config.yaml
model: "sound classifier"
dataset: "short pieces for a synthesised band: melody, chords, bass and drums"
train_examples: 26041
noise_aug: 0.01
n_mels: 64
hop_length: 320
input: "log_mel"
spec_augment: false
win_length: 400
targets: ["tempo"]
num_classes: 10
arch: "preact_resnet"
norm: "batchnorm"
hidden_act: "celu"
channel_attention: "eca"
depths: [2, 4, 2]
kernel_size: 3
stem: "deep"
avg_pool_shortcut: false
dropout: 0.05
widths: [80, 160, 320]
label_smoothing: 0.2
loss: "cross_entropy"
init: "lecun_normal"
residual_init: "scaled_by_depth"
optimizer: "soap"
beta2: 0.999
learning_rate: 0.0024
beta1: 0.95
shampoo_beta: 0.999
eps: 1e-08
precondition_frequency: 10
max_precond_dim: 1024
merge_dims: false
one_sided: true
adamw_lr_other_params: 0.0021
ema_decay: 0.999
max_steps: 8500
batch_size: 384
epochs: 125.3
lr_schedule: "wsd"
decay_fraction: 0.2
final_lr_fraction: 0
warmup_steps: 420
weight_decay: 0.0
adamw_weight_decay_other_params: 0.05
Rows from block 5, named by matrix and row number. Rows with one number belong to one channel. Each number is 128 + 32 x the weight over its row's rms, rounded and kept within 0 to 255. All counts start at 0. Numbers have three digits each. After the name is the row's rms in percent of the matrix's.
# convs0: first 3x3 conv (model.blocks.5.convs.0.weight, 160x160x3x3), inputs 49-55, a 3x3 kernel for each
# convs1: second 3x3 conv (model.blocks.5.convs.1.weight, 160x160x3x3, transposed), outputs 49-55, a 3x3 kernel for each
convs0.3 097:179132095112121169199128174110100148111152151095119143087149148127113112132106106167176044154108176181088148137106083106108136132134121181126078100132080115111126195108145142146169125174122
convs0.4 103:148189075144116160179174131102102145046116076134168156075078179164183122153103137145113092110101193123124085121124109094115107064098118135124089094105076147099089141084209094155108131183057
convs0.5 094:147168178121127102133116169138172078195147139144119096082136116129126142133118062144096145098153145148138117124086155098144143140120094164102127074128122145122100132205137144128112162134110
convs0.6 103:150145153143113117171159158076150071135144125214096166096102101101121113111091102105112138119126104168129162124144107145106177106126111102052114152115162116177112174200121133181102165104112
convs0.7 095:136124110139131159096155138191189140095121078091107148090143177120104181086138057082117107100104113122116109155154141132088122112085198129153053101175162147079166155146126132142128163152084
convs0.8 106:189109099140143102087084164111093153140091116092131128153140116114085127111141149128091217137140122128152157089160060074088136139122139153165164082166062140112148219075117215147132068127151
convs0.9 110:118101139149148116149137179103102112103148112129105139164218110058122172192105093097111129126158109176141132101130110109118230166131083143176152150178089153133127162137147110096099139160135
convs0.10 107:143045128177101074095141167146089144109138139130145117103098098148127178112081114072094157175145178161178083186126080131115116083142169197084129078175140159138155132187135140118112116102124
convs0.11 103:093101095159128103134062139092156153160142098146130136120124107188111143102115136117153147101166137156118117105158136126119108143115126141090139185161131045148089141120144123179109119137145
convs0.12 102:080095203124198106124120137148195154106101084110167186131122141150129088093117180134092096101147101128060157136173173137062169157147100108100079099174163169146138122082167132081153122164095
convs0.13 095:107186163164135146114103126059106094151164147128157122130122145135115100145079133086170072112071175119116142139116142155162118107118127148104144150187130128104125140076176085154126181163118
convs0.14 090:166084092128107128135139149076098133183094093127083102121141085107104167112117128148081177144168175115150115175153122103154119179092126126114177163127133145110054108116134102082168145145167
convs0.15 094:148153092147154135106106124192125131146155100099146136133086088079151124125151075052152086113097142143079147162171126145092072169121121191166140077085136090101139115118174135158149082144094
convs0.16 110:153119119089081098116134167100115176134095146122151144128088097139103134149144109085090139153118128069135143127115103106147130058114095094106133079126136174059126147161111099102175124111097
convs0.17 094:132152149054103166117117107184124112149133130138106139153128132152129116165091185163136113075142078127157111188079120144136110153134111165155152122057104115150081126152125150180135139125084
convs0.18 098:124170101174130158084109110088132126154101140165099108193093167132123063138129176102142196140153091123116172163038163209159183128115077060158146157148156137103145104154138101115105126110115
convs0.19 099:083148103200125119136114114192126186097149145145097146159187117169102080104121122128097198143105156108153132085140111155114154142126062109131086169104159148105193130114158140142131152148131
convs0.20 101:169106143071104145107171054143132157060128129137125115131111135093128108129116143131156131123111157117150133085124077092096073142127140050093106129108150196122169165148139094183160138145170
convs0.21 094:115141159117114088129128167090061081130186151142110096107126123092143141092134102103109081097131137147102137128141091102077145124118075136124124119087111115068208151087131102106151098153107
convs0.22 109:089093173177122097087101108113062193125162136115113149119106124155119082134135156138162109144138143156075133115080164108174063134135162169190173090105118169094122220070108034099159107188145
convs0.23 096:227140090051169140191139118113105113174126078075055117155108075128170146145119129123121143195186134120086115066160119174175148164094127138136118162156118126142128137126174060120091056035138
convs0.24 103:186222065079124136141060132101113110108082089163133109091098118126153158160103115147149203130096127116165129085134155125115117094131117141136084152111100156145187163166076220084063099121173
convs0.25 098:141081106090103165189125164116124083139166150118106108122157121087133163119140160157123151127144121105093132113057106111113136204118064065153139157142183113117096147182147102124137118168141
convs0.26 099:096135069167150135115169124070159138072108143132115120181121137097074185124145136148116083208173112113111166116128136130141179135101127122153081141094169136110136073106121102132132098117136
convs0.27 104:112133181093111130104118041170099144137129110138095144170097092122133209153162064161123178088150053128085161105098157120079096132094120111132134134134103123103167130192107175183193083143153
convs0.28 100:155150134123100097221089083131148109097137096097143131161120125112154122142103058054148147154073084118155104130109118107096084176181132154143122126159110104088084153110127125147085109092122
convs0.29 103:102073091123116084085097151114101099143097121104136095081049117122160085102165141152171083090114208104074087117080093106147065069147150070104131121130166140104118126186162139148113162090085
convs0.30 101:099071135116100091142130124140118195065139137143093165158131165117162151100087099141133073190195101153075115106089121120139167155174131144113051147123111167101143115136129086141122068089141
convs0.31 100:165186148210133123117148108062181185136120114107102151160127064106104118153132211099105158153154133105096188109079115084156091110116129106131181133130098099105130142108121095110100132101135
convs0.32 092:083142069157180110181153123120153109118140150088140112118135141102101129139146111104154099109101172161150171176122096132097133098141122108071123148126127100089099083148185145143153119176114
convs0.33 109:078169166166155072151039107091197058121129147208135043108180140130097113111163101073110127111096168216164104154161127109096104141142165163092064099096157148173108168143079184129113154179072
convs0.34 095:120142123078047122105078117161117133115157106087111063139100126086134123132242119099167119095094138136136099156127146124133078114148150132133131127099173137156087106104179113108124126141114
convs0.35 101:134131100083159143116057088091144143126117129106171143054109154175168151149153086132101190111133082134164125086119109076098151144165130129139172086184082075119105146127163178158063096127130
convs0.36 101:157176166174122072134094089073114103112112109128154125228107153075109144143112069158093146150155156082129116128101140097152156137082070124082150177132137106183164182103116139100121158108116
convs0.37 087:099124189117095200106140153121129106114158182116154198062117132141153120122138137042145081191096103125138188081096106166131130138096141170110109208117157118073145091110148117121070113134107
convs0.38 098:104114133138104122103088159140118160091110096099139166147104083144123121129082122133102099136144114166109109087128090162126088130109203110098128112199185152138079162148084101075135110129134
convs0.39 103:162109202089170078133088187149143159105142140177147197151162115174149142136105120119127071152178143166084139095064149137144071171138192156115170077116134118135033124137094169151161101139091
convs0.40 102:154158148151114157130133194174127236106125091102122180081159092120127134142161090109097158170138124068123124134208144149062104091164096098117165111141157164132124116129104112117133153132164
convs0.41 100:114157146123173135110099168080138112122106170113115173139145117147125159133104070103089093186154142158189125131136186109106131115096113202099148090145079130132116095171152073146099184125065
convs0.42 090:129142084119135169081113078065138165096152151132113125159081145195126144155118128141123135100103090152144135134210116171120108110140227130100140093111086132197177140123074075113110124080137
convs0.43 105:093145198124087143145141125105158068139108123162103164098132091144121143105137127101149139207064079098164226051112112154099082146129133118148145142108099114126165163111094180156117106140133
convs0.44 097:121093168171130094131135125154081109126162143125134130123155125183084182111107127155163073119086152128146110157125115072105147175124135059144095113105201172163092120178064148134134126107143
convs0.45 091:082123172106149117101138148194128121116122112128167114122125179101141103135126175132080195121153158101104181131132101095084144132149121126174204109140185140102148148094106126143135210105188
convs0.46 096:128107054128123127156161117164094131146127137090127097172169108117101116161148107076200149168125118130145102093137059148124107122132119134133143158209091209058127099125114151094133166066117
convs1.3 098:161083171150110157083125062193092062161119094103181103098136177120097089077125127159141168152084095083138141111139138087149113114142130080109203152138190140107149134103188122144103148163173
convs1.4 102:137139133180152155220051098106201167159105089159065071117105154084135184038135154174090111146131116135127118155094151141171133051184106098169135176093185109131143105110156131117187159181103
convs1.5 094:146182153136111140084162162123177172049068187122106070092133139116111114099116152123186012162117149141108103129074168122133098065134160177077186067152130143094217125180101078078160159100116
convs1.6 104:160205124138194137118152195075116222137133198103114164110162128203149099159100111191081182180140062158111129130112131160118152176101131140094125191150149186081148050123220068114119102156123
convs1.7 102:089051189165150119127122102174113119096110087121099131140099070145117144107100084088085173103095139151091120187148105177062080120088064129109175086147108165144075095141145106179104134157103
convs1.8 108:199101154217080075136157135155087158110140129103129095054145193134111092111061194143180145126134139145072114081086105114166095191177133099167137129143111104168122103101109111160174114138193
convs1.9 098:102117102108088153124196110093131116161133125073099188125206110085131130159075056150067083085189188174080070184117157168143105084129120127143097181132165153116127114135101166105129108153119
convs1.10 104:137144064082135137202115132139170205074094136145138042122145114140083135127134107138144149185144209116111161099144186093151126085092117070096255105180143136126231127128111097122195163102102
convs1.11 095:159130098170149145101113110086091197099149106116143115138125134158167098101127089106167131139179200122096206113060158063129122127098111111159195103132149099114218134104121125103113115131144
convs1.12 102:103119152143134118135168039129120086148131080133089125134089096137161154147133084096086106099130126128077147165087096109102110143130126133127058072140115164182100154120069121169096122130101
convs1.13 090:162126108137126145165143119142119121141168172098129099128087139151127220149143104119174032104201140154062128148128147102102112125120150188105095152162085096104155129193100160060130137121134
convs1.14 094:090165109064130135145103198164131132103123141165116108079155160114138108158118040195118113210104196079139134089123189104087112127110129129114188114093138070146187128064131119144120164083132
convs1.15 098:158084102090142174062123211089126153044078098141119116116136118131119089093136146182096176190076070137152105077091195154061153101161103152104178119124171102113161144114160163133115148052098
convs1.16 111:124090163147135170107119145140084142131082141185111115113165109137124144021140185159130131166118170091175109148120180120160162103151137186186062152137134146160140138070164073168123137118207
convs1.17 101:041167156141123130138114135124165115118129111163096203121127148170108081127137101154213168132069084104137150036136130143099156158095116062096203141115171118175087104106111086145091164153090
convs1.18 096:088119153183110100078160167118057125067151140055117196143134080093128070177126093105088167060152091129182086095072099142112136167105122111196149166060142092139147114104142117085073070117097
convs1.19 102:059118173107122153110089255036148199188115096118042134135137100126146162091131131223137078165186134103057180131113152140141149150123148062058135103117170120133129097131089125074124185140131
convs1.20 105:054144158125144126132134160046177188154104119142080120146157079143134117103156081209137145082138125110123173094112185099153159115127180197105154117093241105094131116088157122130138135129158
convs1.21 090:174103164099152135139132077119120118172139101140086099118166115090094163127135064100086153189165162100091160124163130147146119149167132104068215162153126126130123142192117095070176091131125
convs1.22 098:176140120131130088229123167183074160107124158103132098163119146206120128055194159130098109107108192117154175187107131112133139163145078115092127104149141143082128131082089120153100080089151
convs1.23 101:092227193055137090174092191095068143093162146169099081093130167102129076119126148117135071063109142145140096154126091146126124106101087075123051174112121141071157116090148085082077145113100
convs1.24 101:156133131190074196204115145141125234129147139148091045120145132100108186146120080169150141133123192214118086137132134117129146120179134095181108142139117103166133130137151133122109129090150
convs1.25 102:088106079071136189076127096165172140089076107101098089158140102085084145183142078176142160184112157055097148127167175085138169094102118117117184160060151108081164153056161220102139093237130
convs1.26 101:120182134157107163161073152121142065174124109148132085094105158084107124110165156180140132061112147106140169086172080094145163165132160093095175126083204109175090097134130161112047048108159
convs1.27 106:093127085141167110146164118155141158057127165127128145181119127180132076114136064132178192146121124137083129167141083217109128133070157134151126177089157138080104089143106119168144094141165
convs1.28 099:089131077173131136070122132150112113129094089122128135119077202106153128147101219138145147100140082130148129167159146064162166130139114127219083155119140102165138078132094118112155167111117
convs1.29 099:088118107156083111144143083189108102085112116133128123124118107137136109097119179117120144120199089154065162163161107145104101128099156185122069114134126170150135179120131149149098141135149
convs1.30 101:108134188116137161146082133107102066162103110184111188072186204121091108105108149116156104123112177081158214102138141112136178124095180114128172107135182137127169176172094128120115123146150
convs1.31 092:077196095059090082207133125077079071138128182095177119117129144142118113180137070093098091126137136141148123173128129124184107124204143169171074134102109182124117126123123115107152115143123
convs1.32 093:122160119101161173105130187113076233121123109143172072086131161121102146106095184129114093219121075064167137108134147095149181103166144165079119099174126123135166098140113125062137178186089
convs1.33 109:153145147043198217186153089073216202135147133077077131161177040148122156072108116215178126206094082122065123153133136129091136112129130186085186147035112108135200077086162109149145160088121
convs1.34 096:072145154091109083159102130087129105142096085200126113021109159110101113122131104187073135130121063113095152093151117079086159106173153170132165178100144093135166114104146173133115108091114
convs1.35 095:108113136158165135135126146203156132136096145056137126076154053189122133123101176109144155165096110112151140152159134152153115113127146183171099099134059070217158128141107058080166079113074
convs1.36 099:177137119084136121182146117111111152117076119076214111199119139114090126143103139118187147158107244135114003087138140143091178130141134113170165141154130086124194194139070144091165097125121
convs1.37 098:126099124066154135137118127073133065167103102136140155087143095062100189182192092150112150147122169154136120090145126095118155119170198177067221113100132110126190176126091094090139059102138
convs1.38 099:147137099203148156092108104133144113189097101134153155104132191116187061128158099132118196072110104096135153191137118172171117088158118157147085114145163121154117079170122133112115089074134
convs1.39 094:170102093124163141103102079197118179078077068066134145118111137127102081124139085059181064160101244136144040102135192122117107117134117155082171079155188132101159156110098082097110060070151
convs1.40 101:177125089104111201170080200146101119132114148183116131123192115078092159076145175188090056122123139241117113172138080108209134128119117097130080115108143105155126103081162113064107084133160
convs1.41 097:060171104150145145190150121109106176092161165062127208171154091092081096121131090150102147073226105100130101152110104096110161145098123158073131118108155163121161114123139104115077117100146
convs1.42 097:062198173173051134183144077189121088183135096110083104132077195054136085153119131159130106109126136080149190111204152117129106136138157092152052114167171090162118085106139149104092056083113
convs1.43 100:165067089125139127155105062166112108142143121114123143128122118096130162133132083137168153052066171171122088137077162073126156131165122141151144131204121139105102195144132119085116109103130
convs1.44 090:119129168132152089121107180101160082182054161028167135172141121084128138122154062110159115131121088056095174125079179090139138136167128144088127046105181153101133094086147145098129096117135
convs1.45 091:114151144083130123152143131091141088129121163158165176214128120147103108130138129106121146127138212180099103182161062110173150195048137091156114169066158171074135079106132124037145079160136
convs1.46 099:139134086129106203141154182042140154124129101143102129058136214163104118083109178143090093159166089147090146138164140089143134108144183181209042070150167146131153060125117128097088183145129